A small image classifier, trained from scratch: widths [48, 96, 192, 384].
Rows from block 5, named by matrix and row number. Rows with one number belong to one channel. Each number is 128 + 32 x the weight over its row's rms, rounded and kept within 0 to 255. All counts start at 0. After the name is the row's rms in percent of the matrix's.
# convs0: first 3x3 conv (model.blocks.5.convs.0.weight, 192x192x3x3), inputs 80-89, a 3x3 kernel for each
# convs1: second 3x3 conv (model.blocks.5.convs.1.weight, 192x192x3x3, transposed), outputs 80-89, a 3x3 kernel for each
convs0.164 100 [136 113  31 146 138 103 139 170 151 140  94   9 141 130  92 124 119 155 117 145 133  92  99 127 165 148 124  92 112 169  98 103 116 141 106 134 172 126  75 174 116 120 170 133 159  89 103  99 121 103 143 100 117 110 161  74  28 137 111  75 125 165 195 133 149 170 107  77 162 129  91 132 132 132 131 115 108 103 129  96 178 128 170  78 137 127  90 128 136 147]
convs0.165 092 [127 124 111 169 153 166 157 160 159 145 144 148 113  87 100 132 116 128 150 141 131 144 135 120 119 112 118 174 158 159 124 118 120  81  80  84 127 104 138  97  70  86 148 130 141 130 105 154 111  81 118 139 118 127  90 107  98 101  82 108 114 122 133 165 152 150 126 134 121 147 129 144 147 133 140 148 125 165 137 162 164 149 130 126 129 114 136 139 131 167]
convs0.166 092 [ 87 110 132 185 168 187 161 201 164 111  98 119  89  82 106 114  97 114 144 156 126 147 153 147 133 140 150 161 175 153 134 100  66  88  48  34 110 116 141  91  66  77 149 130 142 141 114 156  89  79 110 131 112 115  42  45  53 101  78 112 124 116 133 157 163 153 113 140 138 101 130 142 102  96 131 124 117 152 147 167 115 129 117 120 133 116  84 132 150 125]
convs0.167 106 [139 123 120 109 118  96 138 120 152 179 157 143 157 163 149 146 153 151 129 178 100 129 158 108 105  94  68  93  81  58 134 160  89 162 147  92 127 144 148 138 122 130 109 133 149 151 156 165 146 148 156 135 156 163 171 115 147 156 126 133 109 107 123 135 182 177 145 163 174 126 170 157 157 150 141 165 154 130 179 131 138 178 168 150 184 163 128 188 151 140]
convs0.168 098 [137  97 114 113  51  93 150  87 114 124 124  62 136 130  83 145 161 152  67  94  75  95 131 116 104 110  99 131  87 112 121  84 121 101  89 113  94 100  81 121 132 117 102 110  83  81 108 105 108 125 130 102 135 125 151 155  94 151 149 131 140 126 127 109 123  87 131 146 109  94 102  89 164 125 131 152 106 109 157 150 154 120  47  90  99  19  10  78  59  55]
convs0.169 110 [105 102 108 121  98 120 136 120 127 154 145 146 147 139 166 133 144 156 159 140 136 128 127 118 111  82  67  95 105  69 120  78  68 113 139  98 126 121 140 147 140 150 127 136 143 143 153 164 133 150 157 102 136 151 131 132 135 138 134 144 110 125 141 171 155 175 141 144 146 149 139 135 160 140 170 135 116 131 164 148 149 148 157 135 153 137 125 165 163 147]
convs0.170 109 [112 117 100 119 124 111 125 139 105 157 130 144 157 110 151 145 148 157 140 133 116 125 127 106 121 118 125  61  31  88  77 117  57  86  79 123 151 161 160 137 153 156 170 149 146 164 137 144 184 139 133 143 156 191 115  97 109 153 109 116 155 123 112 140 152 134 151 164 124 128 156 126 163 178 140 134 135 112 112 139 154 137 166 127 135 127 113 148 180 189]
convs0.171 097 [132 120 119 123 105 109 130 114 118 146 118 154 135 112 136 121 116 128 134 139 114 125 122 114  97  79  96  86  99  41 120 123  95 135 140 109 110 119 123 118 118 119 111 121 134 125 144 150 124 146 143 111 142 157 152 131 165 115 107 124  99  81 111 149 172 167 158 166 158 143 155 146 165 155 153 162 147 146 161 132 120 158 154 125 155 154 104 165 141 111]
convs0.172 093 [ 99  74  72  79  80  81  68  56  65 113 127 108 140 169 132 124 161 121 121  56  87 114  81 104 149 116 133  98 113 112 111  92  76 167 135 109 150 163 160 151 155 149 125 126 135 112 136 145 129 144 164 125 118 153 113 131  33 134 143 100 103 106  91 116 139 139 119 132 125 103  99 105 143 152 158 116  94 101 128  78  84 114 105 112 120  81  65 116 127  94]
convs0.173 092 [127  92 115  85  63  74 115  85  94 158 153 161 133 158 165 136 149 141 137 158  88 147 131 100 100 120  72  90 121  94 132 146 120 140 152 120 130 145 120 113 119 129  98 128 132  95 122 119  96 120 138  82 125 144 188 133 156 145 108 140 120  77 118 144 154 155 141 147 143 131 132 105 133 132 116 170 170 139 160 141 114 188 181 171 183 181 137 198 169 158]
convs0.174 096 [ 85  98  78  99  94 111 107  76  85 134 160 108 158 120 137 111 154 127 181 153 153 164 150  88 135 110 111 160  79 154  85 141  62 124 134  83 131 132 120 136 143 133 136 129 134 158 138 168 153 137 115 126 118 132  96  96  87 150 108 138 171 134 139 136 139  99  94  98  79 116  97  64 126 119 135 147 104  89 131  95  85 142 169 128 180 134 123 151 169 157]
convs0.175 089 [103  66  70 153 135 113 135 138 127 215 218 202 195 121 125 116  11  17  82 111 119 107 138 114 104 120 126 117  89 101 177 154 156 143 125 152 241 239 224 166 127 115 111  46  40 136 180 167 120 155 163 105 135 115 188 175 157 151 112 109  89  95  62 104  86  82  87  68  85  92 104 121 114  94  92 193 160 178 130 123 111 122 189 151 158 156 183  95 132 140]
convs0.176 134 [158 119 120 140 107  98 142 107 104 120 138 136 108 123 120  94 127 127 117  92  41 150  93  78 100  21  50 134 119  95 131 152 111 151 124 147  75  83  95  76  61  72  94  92  98 133 121 146  76  92  87  77 115 106 148 133 145 155 129 138 125  94 112 131 134  64 124  79  98  74  30   0 150 143 109 175 131 144 136 129 134 178 164 153 174 140 148 153 140 125]
convs0.177 092 [140 123 114 114  74  86 158  99 105 113 180 163 124 127 106 113 117  73  66  99  56 111 148 117 123 132 153 143 107  52 140  83  92 122  75  75 100 119 109 115 126 131  61  89  56  94 102 117 113 152 138 104 139 106  98 103 110 127 128 122 144 140 135  74  90  47 102 102  92  64 108  99 119 108 103 157 130 159 133 122 138 134 111 121 121  91 127 142  77  26]
convs0.178 125 [146 121 128 125 116 133 133 127 138 155 155 167 159 162 156 158 142 130 104 143 120 113  82  33 104  63  13  95 103  53 116  97  95 131 117  85 128 113 105 140 110 111 136 111 116 152 150 146 137 131 133 146 133 137 141 121 125 142 134 122 133 125 129 168 141 143 134 111 101 129 100  60 149 171 170 136 155 153 144 146 121 150 161 135 155 153 127 165 145 139]
convs0.179 098 [143 111 133 111 107 104 137 111 124 168 159 189 155 159 178 140 150 175 131 134 112 119 101  73 109  87  77  66 101  47 128 141 112 148 178 138 145 146 150 139 142 145 124 135 145 119 144 143 106 148 155  92 140 154 165 147 170 139 133 134 101  83 110 159 177 166 145 163 157 150 156 144 142 117 123 167 154 136 171 143 134 157 148 127 173 163 110 177 155 125]
convs0.180 099 [151 135 135 146 122  79 143 102  95 125 154  97 119 125  89 116 164 115 120 141 120 127 147 138 104 144 125 173 124 118 152  96 132 118  60  73 110 107 112 107  97 104  83 107 102 119 138 120 111 127 125 105 128 102  96 103  93 140 130 113 133 128  90  89 115 121 118 146 169 117 148 152 132 125 130 147 123 123 129 105 122 140 146 159 143 113  86 114  93  59]
convs0.181 109 [114 106 108 108  98 120 134 114 123 146 135 174 140 133 156 142 149 162 139 165 138 152 148 111 100  90  89  99 120  66 102 106  93 111 126 115 124 139 151 146 136 149 138 149 152 125 155 151 115 150 141 110 149 147 121 108 136 136 126 141 122 122 139 168 164 158 141 153 140 140 147 121 160 132 147 139 117 131 145 123 124 147 133 114 132 145 117 163 146 129]
convs1.164 100 [141 137 160 138 100 115 198 166 149 124 114 124  78 106  61 144  90 122  77 120  50 132 137 146 113 147 122 142 110 134 146 128 159  94 160 133 142 164 142 107 134 124 174 162 160 145 172 149 137 166 143 137 159 147 159 138 189  80  75  56 210 170 142 105 114 110  88 106  79  99 109  99  96 105  32 120 122  96 102 122 116 102 106  84 138 162 101 155 166 114]
convs1.165 096 [132 151 121 118 131 109 126 140 140 115 145 158  84 122 125 101 139 127 113 133 132 118 127 133 114 114  97  99 114 107  93  89  89 114 112 142 167 148 160 167 137 142 127 120 103 170 169 166 176 152 153 148 139 128 144 152 146  58  75  53  91 130 115 123 133 143 156 147 168 130 145 147  29  92  80  24  92  93 110 109 117 110  97  81 102 103  95 121 143 143]
convs1.166 086 [128 130 134  98  93  86 150 156 147 137 166 142 116 137 134 132 164 170 139  96 114 124  96 101 163 123 111  73  76  76  82 135 113  63 108  86 126 140 131 149 146 138 108 109  89 154 169 173 147 160 149 142 132 143 140 156 163  47  50  32 170 203 212 151 154 136 181 184 188 160 174 163  64  95 109  66 148 106 104 110 120  96 145  99  72 117 130 121 148 129]
convs1.167 099 [ 74  87  63 130 103  81  93  82  76 112 135 129 107 142 122  96 127 114 143 119 127 141 116 109 156 119 119 138 148 142 109 121  98 104 105  94 103  94  94 110 124  97 108 107 126  77  70  82 100  92 111 107  98 116 118 128 140 119 126 126 131 133 116 160 144 159 165 158 145 154 162 153 123 105  94 162  78  23 100  72  67 117  96 105 102 118 113 126 136 145]
convs1.168 096 [134 155 170 123 148 152 140 153 141 145 141 142 176 159 159 105  99  90 120 155 131 143 174 174 112 160 147 201 181 168 126 141 130 103 125 135 184 181 205 172 137 176 159 143 171 115 133 122 144 142 157 127 153 172 142 152 165 152 157 122 131 141  77 104 114 115 138 133 145 141 135 141 123  73 111  59  55 103 117 139 134 117 120 142 111 146 129 102 103 123]
convs1.169 099 [ 92  97  95  91  98  70  86 126  95 137 154 125 130 149 134 109 137 123 122 106 130 112  93 129 131 117 134 161 177 167 115 107 128 118 133 130  85  90  95 130 141 144 104 125 115  68  91  96  91 113 102  89  97  83 162 163 153 124 130 119 114 119 108 172 163 163 165 140 148 177 154 147  48  49  42  14  58  17  72  16  23 123 124 103 132 116 116 112 109  91]
convs1.170 094 [175 139 108 125 106  87 184 145 144 119 129 160  79 135 150  73 107 155 124  88  95 154  95 124 141 144 119 175 194 177 117 119 138 102 139 147 114 156 111 163 156 157 131 146 110  66 101  66 158 158 165 115 131  97 157 151 137 108 133 112  99 159 103 138 117 120 134 127 104 136 123 124  86  99 138 151 113 193  79 132 110 160 183 125 135 148  97 117 150 105]
convs1.171 090 [ 95  91  94  85  99  84 124  98 110 130 158 130 126 153 132 104 135 136 138 113 116 134 110 111 135 101 112 157 141 146 133 130 121 128 130 117 100 106  98 134 157 141 120 137 128  77 104 101  93 112 102  99 117 112 126 128 127 142 145 136 154 149 157 185 171 179 174 165 180 171 159 165  93  29   6  85  83   0 115  69   0 122 119 122 113 116  93 116 127 130]
convs1.172 087 [176 106 155 154  82 118 182 119 134 102 155 144 130 182 126  93 120  92 118 136 152 116 126 173 121 137 123 177 214 172  96 110 160 134 121 166 106 169 120 145 165 134 112 150 116  71 142  93  78 123  91  92 131 119 155 151 122 126 124 107 132 124  92 144 140 105 143 120  83 133 116  86 214 147 174 136  98 169 144  84 136  88  43  80  97  50  89  86  65 118]
convs1.173 110 [ 90 120  83 129 141 132 118 121  95 110 118 120 116 134 134  86 116 103 153 137 144 144 132 118 143 113 116 130 154 127 130 136 109 108 116  99  82  69  71  89  88  94  96  91 105  69  61  65  72  68  89  87  68 103 101 111 114 128 150 160 129 128 117 149 159 166 150 157 159 158 166 169 133 109 103 134  74  50 140 105 108  99 105 106 115 109 116 115 123 122]
convs1.174 093 [123  92 132  57  80  84 102  99 112 159 150 165  99 152 127 107 137 126 114 149 150 116  95 146 132 152 138 128 222 122 120 141 130 115 169 126  67  99  62 120 154 126 117 106  79  43 140  69 116 146 113  99 103  74 161 134 129 117 124  94 112  97  88 167 136 130 147 131 129 166 137 124 108 120  81 110  67  96 133  97 103 107 113  80 105 105 103  69  78  98]
convs1.175 099 [176 167 114 143 148  91 102  88  73 100  92  67 121  97  65 150 121 124 124 132 163 117 101 119 144 155 160 106 110 122 184 188 192 133 136 159 107 104 112 100  98 108 158 139 139 130 138 141 127 122 127 169 150 139 117 113  92 149 142 125 167 151 173  46  59  78  45  90  83  67  81  65 125 179 155 150 108 120  80  77  83 130 132 142 114 113 126 158 135 125]
convs1.176 091 [ 83 130  65 124 131 119  88 124  93 116 108 107 113 125 114 123 117 103 125 131 125 115  94 104 121 100  93 138 165 146 120 131 111 110 125  90  67  43  67  87 105 100  90  66 103  16  42  45  30  98  42  32  32  50 135 144 127 141 177 158  95 103 102 146 128 155 134 123 136 162 138 155 158 149 115 120 134  96 138 114  92 125 108  73 120 127  87 112 134 109]
convs1.177 111 [167 165 146 129 159 116 102  93 100 127 110  92 173 167 167 137 141 133 139 159 179 124 151 125 120 173 171 172 173 149  96 123 117 110 150 152 157 141 171 170 126 157 167 165 163 156 171 163 144 128 153 148 144 144 124 153 116 182 175 144 110 112 100 116 106 118 116 124 113 135 118 119 131 107 141 108  95 148 158  92 103 129 168 155 105 142 131 160  98 125]
convs1.178 097 [113 112  97  98 101  77 107 111 108 135 162 143 147 141 130 124 142 122 139 106 127 118 102 118 135 109 127 151 169 169 105 110 123 122 105 129  62  68  61 106 132 106  83  71  93  44  61  64  58  90  81  84  93  78 153 154 153 120 129 114 100 106  80 163 144 154 154 142 151 166 155 154 160  28  81 145  99  42 128  20  81 132  97  99 108 123 110 114 134 129]
convs1.179 106 [ 82  83  62 117 124  94 111 121  89 120 122 116 139 145 126  98 118 110 145 132 124 127 119 112 133 106 114 153 171 165 123 130 124 115 112 107 106 103 107 117 133 123 123 125 130  77  83  91  86  94 101  93  89  98 124 127 126 140 149 147 129 131 119 158 158 166 159 146 153 155 154 159  96 100  74  83  59  13 114  69  70 114 110 109 109 118 106 111 118 112]
convs1.180 107 [173 198 154 165 176 134 133 153 112 118 112 120 141 107 112 115  93  93 119 124 132 122 141 137 110 126 161 133 114 115  98 113  98 114 128 138 155 167 183 139 155 162 151 148 155 137 150 146 134 152 148 142 164 156 140 139 140 149 135 115 143 126 117  94 103  70 103 125 106  86 105  66  88  92 115  72 104 135  90 123 126 126 155 132 107 146 128 113 128 103]
convs1.181 087 [107 101  88  82  86  65 130 133 121 135 161 149 129 147 126 110 127 117 138 116 134 122 120 120 131 116 136 157 167 196 102 124 131 125 136 137  87 111 102 138 161 135  98 110 107  56  90  92  99 125  96  93 100  86 155 159 150 102 106  79 124 122 123 169 162 158 176 159 169 163 169 135  66   0  70  36  98   0 108  79 101 122 114 103 108 109  94 123 114 110]